A small audio captioner, trained from scratch: encoder widths [96, 192, 384].
Rows from block 5 of the audio encoder of a small audio captioner, named by matrix and row number. Rows with one number belong to one neuron. Each number is 50 + 15 x the weight over its row's rms, rounded and kept within 0 to 99. All counts start at 0. After the name is the row's rms in percent of the matrix's.
Before each neuron's rows are labels from the 100 clips, of 14976, where the neuron reaches its highest value: "top examples" is what is common among them. Only what is clearly more common there than usual is listed. The data: chords played on synthesised instruments. In brackets: how many of the 100.
# fc1: MLP up (encoder.blocks.5.mlp.fc1.weight, 768x192), inputs 0-63
# fc2: MLP down (encoder.blocks.5.mlp.fc2.weight, 192x768, transposed), outputs 0-63

top examples: square lead (69); playing: arpeggio down (49)
fc1.255 101:70 69 59 64 44 79 58 74 41 22 35 36 33 22 60 73 47 53 72 35 56 52 66 48 45 55 30 58 49 56 48 16 80 57 67 59 79 47 57 37 51 49 52 55 62 76 52 59 43 43 87 28 79 61 64 57 50 75 60 56 43 50 39 43
fc2.255 106:64 57 56 41 32 54 60 47 65 65 62 64 32 43 32 50 65 67 66 28 30 37 43 42 71 65 64 39 84 34 49 30 31 38 31 56 49 42 60 43 33 68 48 22 65 57 74 68 27 55 66 56 38 43 60 71 54 76 65 52 46 56 63 50

top examples: the note F (70); the note D (67); root: A# (44); dominant 9th (34)
fc1.743 102:58 36 50 60 48 96 57 39 47 35 38 55 61 40 51 45 35 57 69 35 36 31 33 61 48 57 49 39 74 52 49 39 55 50 44 44 33 53 42 57 54 55 47 66 37 15 70 56 63 69 62 77 39 53 28 41 67 65 43 43 45 64 66 42
fc2.743 105:52 23 90 37 52 64 68 51 74 32 56 68 41 47 45 47 46 68 50 65 79 48 48 57 52 92 46 52 53 55 54 21 41 31 55 58 31 59 47 25 38 22 48 41 48 39 28 64 56 52 60 35 50 71 64 40 63 50 70 34 48 60 57 45

top examples: the note F (68); the note A# (68); root: A# (36); organ-like (34)
fc1.604 094:41 26 35 78 70 67 32 43 37 66 26 74 63 48 60 47 61 71 44 29 37 61 66 57 50 61 82 39 43 47 85 50 31 24 49 23 58 41 59 38 20 51 32 54 47 49 74 31 26 47 43 71 44 56 55 66 76 96 53 43 58 40 52 64
fc2.604 098:34 54 43 56 35 73 40 39 67 42 55 56 61 59 25 31 43 34 57 57 83 39 59 35 44 36 35 71 53 31 41 51 70 54 61 71 81 56 61 41 41 34 56 77 52 35 69 51 40 50 65 36 54 52 50 75 62 49 37 45 45 58 58 31

top examples: the note C (77); the note G (77); root: C (39); organ-like (33)
fc1.608 071:67 46 16 62 39 57 55 55 66 58 76 43 64 37 63 69 37 53 44 75 51 60 62 54 59 61 40 28 33 48 55 75 61 48 33 45 44 42 45 43 53 41 57 41 69 41 57 57 32 48 39 39 54 43 61 49 49 85 53 61 57 41 33 71
fc2.608 068:50 49 38 50 32 47 68 67 26 41 57 52 53 73 75 55 64 77 34 60 70 42 48 75 20 77 49 85 44 63 74 33 53 67 58 36 28 62 49 65 38 56 43 35 32 48 43 57 68 67 35 76 69 40 52 27 31 62 50 59 16 44 45 73

top examples: vibraphone-like (41)
fc1.352 088:38 64 45 31 49 64 42 08 57 63 75 66 28 56 47 51 21 11 54 33 61 59 64 61 48 43 51 23 66 71 33 44 39 56 39 21 63 60 54 47 67 30 35 67 70 45 63 21 34 51 61 47 36 51 53 18 71 51 46 60 40 75 60 37
fc2.352 093:48 59 29 51 65 24 52 72 33 54 69 49 34 32 30 58 48 60 44 67 56 54 33 27 37 37 58 55 53 78 68 65 45 37 58 39 29 22 50 49 55 31 40 37 62 47 60 75 61 51 78 87 66 79 52 72 32 69 44 64 35 62 60 70

top examples: the note B (63); organ-like (50); root: E (34)
fc1.355 101:60 59 39 51 16 59 51 75 51 42 81 45 46 44 61 54 38 43 64 50 38 47 47 21 48 60 53 59 67 52 55 69 51 30 31 35 35 27 63 36 33 69 44 61 43 55 56 41 55 61 75 48 49 57 54 68 81 46 66 64 70 74 68 28
fc2.355 103:37 49 49 29 44 50 41 39 19 26 44 74 27 54 52 60 43 31 52 63 53 53 58 21 43 21 49 57 29 55 39 66 62 75 48 58 52 25 64 46 40 61 64 43 49 78 48 16 54 47 49 48 57 79 27 48 74 33 41 25 61 49 40 56

top examples: the note B (73); the note D (61)
fc1.401 126:71 52 50 85 63 57 60 61 40 28 57 43 29 41 30 52 46 71 54 60 41 20 38 37 50 59 46 41 47 60 57 61 55 65 74 52 26 41 60 55 58 36 46 78 52 29 57 42 65 43 61 61 57 69 21 64 49 40 51 65 34 77 44 57
fc2.401 120:69 58 73 59 41 47 55 55 50 27 39 50 45 45 35 53 32 61 45 50 25 53 49 51 64 28 75 37 49 30 54 42 31 58 65 43 43 41 56 21 25 39 73 28 43 44 52 63 66 59 34 46 63 67 40 65 39 39 58 45 60 58 48 44

top examples: the note F (79); the note D# (75); the note G# (67); root: F (47)
fc1.559 130:57 41 45 65 24 30 46 55 46 84 71 43 56 48 56 78 73 62 42 31 56 63 44 57 32 43 44 35 79 38 43 65 73 17 62 26 28 50 72 62 51 53 43 24 37 41 48 60 69 38 34 55 36 60 40 51 43 54 38 53 62 26 56 50
fc2.559 137:66 49 42 74 60 51 51 41 63 42 59 41 38 51 76 31 81 54 64 14 45 11 40 43 53 61 66 68 64 77 47 65 51 35 42 39 59 69 75 63 37 44 48 59 31 54 64 34 17 18 52 68 47 30 58 44 53 34 41 38 42 47 57 67

top examples: thin (high-pass) (37); square lead (29)
fc1.449 103:41 39 69 52 61 41 34 43 40 59 34 61 45 60 37 34 49 50 44 59 51 59 49 65 80 55 54 43 58 63 60 73 41 35 39 31 55 60 30 84 40 31 18 63 29 45 77 57 62 69 39 28 50 46 70 47 43 52 29 50 47 75 49 53
fc2.449 100:47 57 36 30 32 51 71 54 54 66 18 50 42 43 59 46 42 91 69 52 74 50 66 48 50 33 81 50 39 48 52 34 26 73 32 43 33 51 48 64 30 32 70 56 45 80 35 56 76 53 34 49 49 30 50 45 78 40 50 66 32 69 52 25

top examples: thin (high-pass) (100); white noise (49)
fc1.151 112:50 40 52 38 54 56 48 46 34 54 49 40 45 30 58 57 61 24 50 00 61 47 78 34 33 53 61 45 84 72 52 61 55 66 54 45 58 48 22 36 62 69 62 35 57 58 53 41 34 52 29 51 67 32 51 44 34 34 68 61 49 55 25 48
fc2.151 108:35 64 61 53 45 44 53 37 63 72 52 45 59 66 30 39 59 44 68 65 74 53 57 61 90 27 37 48 53 53 53 42 38 58 27 37 41 71 51 77 41 66 84 57 59 46 43 49 43 43 78 65 54 55 40 44 87 59 70 42 16 62 48 31

top examples: the note B (69); square lead (45); root: B (36)
fc1.720 098:35 58 46 54 64 70 43 38 59 52 42 34 22 53 51 48 33 40 25 58 76 37 87 63 56 53 48 20 23 49 55 49 57 47 40 49 62 60 52 89 36 55 73 53 63 67 56 61 51 47 30 22 69 62 66 64 39 50 52 36 22 38 35 27
fc2.720 100:26 60 78 27 49 31 37 69 56 58 58 45 71 67 45 51 63 69 39 60 52 45 38 66 54 45 33 46 62 54 44 49 78 42 54 38 57 69 60 31 37 67 66 30 54 75 66 32 35 21 46 60 67 35 46 55 66 23 42 35 67 57 75 65

top examples: square lead (70)
fc1.121 083:52 59 49 52 50 50 52 57 30 63 71 49 45 45 65 53 55 39 31 51 68 66 56 73 58 45 41 46 26 00 59 72 79 62 32 33 46 50 41 21 46 30 35 49 51 67 07 49 42 51 36 67 56 29 65 34 82 48 73 43 64 50 51 53
fc2.121 085:45 46 66 55 38 73 56 79 51 15 52 65 61 53 71 49 34 59 44 48 34 50 42 78 35 49 41 67 48 57 38 56 47 47 50 40 58 65 64 61 35 82 50 67 53 69 40 72 41 71 25 59 28 48 57 49 61 60 47 30 49 39 61 31

top examples: square lead (35)
fc1.707 104:68 73 53 49 35 63 78 33 50 70 71 54 25 60 49 64 47 36 55 54 51 40 51 55 38 73 48 34 33 34 43 55 73 82 41 36 24 45 35 46 73 50 14 45 61 81 59 50 26 39 54 42 63 31 44 40 51 49 73 62 44 71 60 72
fc2.707 106:62 48 49 41 41 19 86 50 50 49 74 50 29 31 68 27 07 34 14 54 64 46 51 47 47 14 39 50 50 29 38 56 07 56 44 38 64 56 65 54 74 51 42 82 20 43 40 71 66 37 36 45 32 27 57 50 39 46 37 44 71 40 31 31

top examples: the note B (85); the note E (80); root: E (59); root: B (28)
fc1.237 094:68 38 59 54 43 44 50 52 65 44 57 62 12 32 69 50 75 40 31 69 31 58 46 33 40 76 59 57 43 49 55 56 27 62 56 28 53 68 46 29 79 44 70 74 44 64 10 43 41 55 42 53 57 21 77 51 45 51 81 52 40 39 25 63
fc2.237 082:56 33 25 40 70 67 62 53 46 39 35 50 34 41 35 81 54 66 65 28 57 65 51 63 59 34 57 40 49 54 80 52 43 50 31 49 31 74 47 57 45 36 48 58 45 55 50 22 57 31 57 28 68 63 30 63 62 41 49 43 39 50 38 53

top examples: vibraphone-like (41); text has "noise" (38)
fc1.96 123:00 54 50 59 50 50 52 77 71 35 68 35 41 26 53 58 28 30 77 78 28 52 46 42 18 33 58 51 62 47 22 64 55 77 66 41 60 49 54 53 68 51 48 32 44 53 38 49 46 44 40 48 25 65 66 49 47 45 72 25 66 77 49 52
fc2.96 115:42 71 26 20 56 32 35 62 47 27 37 39 25 49 55 54 56 40 66 58 49 85 35 37 24 40 44 74 50 69 50 58 40 25 40 47 55 53 53 36 42 73 51 36 68 61 34 73 56 49 67 39 50 64 35 26 22 66 50 60 71 53 62 48

top examples: the note C (78); root: D (30); organ-like (27)
fc1.56 091:43 54 58 68 73 75 61 55 36 56 32 30 38 20 67 50 58 44 43 59 37 66 82 61 62 51 28 61 66 58 37 63 47 44 47 36 57 36 32 38 57 25 61 36 61 60 50 77 48 87 59 57 69 55 46 31 29 47 82 82 54 52 41 59
fc2.56 084:66 53 44 48 65 28 33 55 50 68 49 28 68 47 33 57 60 52 57 46 64 26 62 53 65 38 56 47 79 51 71 32 53 36 49 44 53 57 58 36 64 55 64 60 62 46 60 36 68 44 36 94 53 19 13 48 31 38 60 82 35 78 43 64

top examples: thin (high-pass) (75)
fc1.243 090:42 51 51 69 28 41 52 33 45 61 27 35 47 55 42 48 30 82 44 37 35 50 69 43 81 49 54 35 47 43 54 57 31 63 34 60 67 40 60 29 79 46 35 36 19 70 43 38 38 59 66 49 46 13 74 54 35 71 41 55 33 42 39 70
fc2.243 094:44 35 70 48 55 66 83 48 61 60 49 31 52 31 44 60 66 39 52 72 42 38 86 53 53 51 25 66 37 22 47 35 55 55 85 71 40 34 59 33 35 50 35 61 49 33 35 52 51 58 45 58 42 52 56 28 66 55 35 79 29 45 40 66

top examples: square lead (76); block (58)
fc1.531 108:55 59 44 59 48 52 77 88 70 50 33 49 32 33 51 64 70 47 38 40 85 45 61 70 34 62 44 67 46 02 59 64 78 51 40 47 30 56 52 57 73 63 58 47 66 54 58 54 52 56 76 38 81 80 55 59 59 42 54 62 60 18 54 58
fc2.531 108:72 45 44 30 75 24 49 66 28 37 58 77 34 43 55 47 43 65 40 39 50 50 49 32 68 25 40 75 48 51 37 50 40 50 01 47 44 71 66 36 43 64 41 29 54 28 73 81 06 36 46 32 25 41 55 59 45 70 53 66 42 43 42 52

top examples: the note C (82); the note F (70); root: F (63); inversion: second inversion (60)
fc1.141 111:47 55 47 41 37 75 40 58 61 44 44 63 53 49 57 43 53 73 39 53 43 38 65 54 22 53 52 49 50 48 48 43 45 48 53 50 47 85 42 72 35 63 52 46 49 32 45 48 55 46 57 30 72 39 21 61 79 50 62 73 32 64 74 54
fc2.141 106:20 53 60 51 34 72 38 48 68 76 25 80 27 41 48 44 30 64 75 69 43 63 34 62 57 67 33 29 16 52 25 63 23 47 68 56 47 38 70 48 33 29 55 66 48 55 45 68 55 59 47 66 52 41 49 59 48 59 15 47 24 54 31 38

top examples: thin (high-pass) (32); square lead (25)
fc1.705 086:72 54 41 56 42 29 45 56 41 60 59 45 60 44 63 47 46 49 76 55 50 46 34 76 56 62 41 53 28 56 27 75 50 44 59 54 11 31 32 55 61 54 59 57 24 50 43 25 40 61 41 34 29 30 52 30 34 34 36 45 28 37 38 65
fc2.705 085:82 33 81 42 34 60 24 42 16 66 65 69 50 58 45 63 45 49 33 57 52 38 73 49 53 21 44 70 26 61 79 59 64 75 67 50 63 40 72 63 67 70 49 38 44 46 76 59 36 61 41 43 28 62 52 71 59 53 35 36 40 33 55 63

top examples: the note B (96); root: E (49); vibraphone-like (44)
fc1.670 122:69 32 45 49 88 45 44 38 54 69 45 72 78 34 64 13 57 78 63 27 58 60 67 47 68 61 40 52 33 45 43 54 28 67 68 41 56 34 63 42 69 69 59 29 55 36 60 40 05 50 60 59 18 66 52 38 56 36 65 39 29 33 58 45
fc2.670 119:72 50 62 70 56 31 52 56 53 49 42 47 96 47 59 52 36 48 51 48 29 50 33 56 37 40 33 21 46 48 73 44 57 47 82 78 59 25 50 32 34 52 53 36 50 40 47 58 67 22 29 10 74 43 32 51 67 72 53 47 72 41 44 48

top examples: square lead (63); muffled (low-pass) (35)
fc1.381 081:76 43 37 43 59 39 72 49 51 20 70 67 45 68 33 47 55 50 12 21 26 32 43 27 30 60 34 63 63 16 46 55 49 35 71 37 58 52 44 71 51 44 56 60 61 58 50 45 61 60 54 69 44 48 68 21 34 54 48 57 39 69 24 36
fc2.381 078:65 46 43 82 63 59 14 66 71 54 61 64 47 75 61 25 63 34 61 61 37 42 28 40 58 47 54 42 47 58 47 33 55 58 31 20 46 54 57 76 43 55 54 36 48 37 21 72 61 67 30 51 57 51 64 47 58 35 67 54 64 44 44 45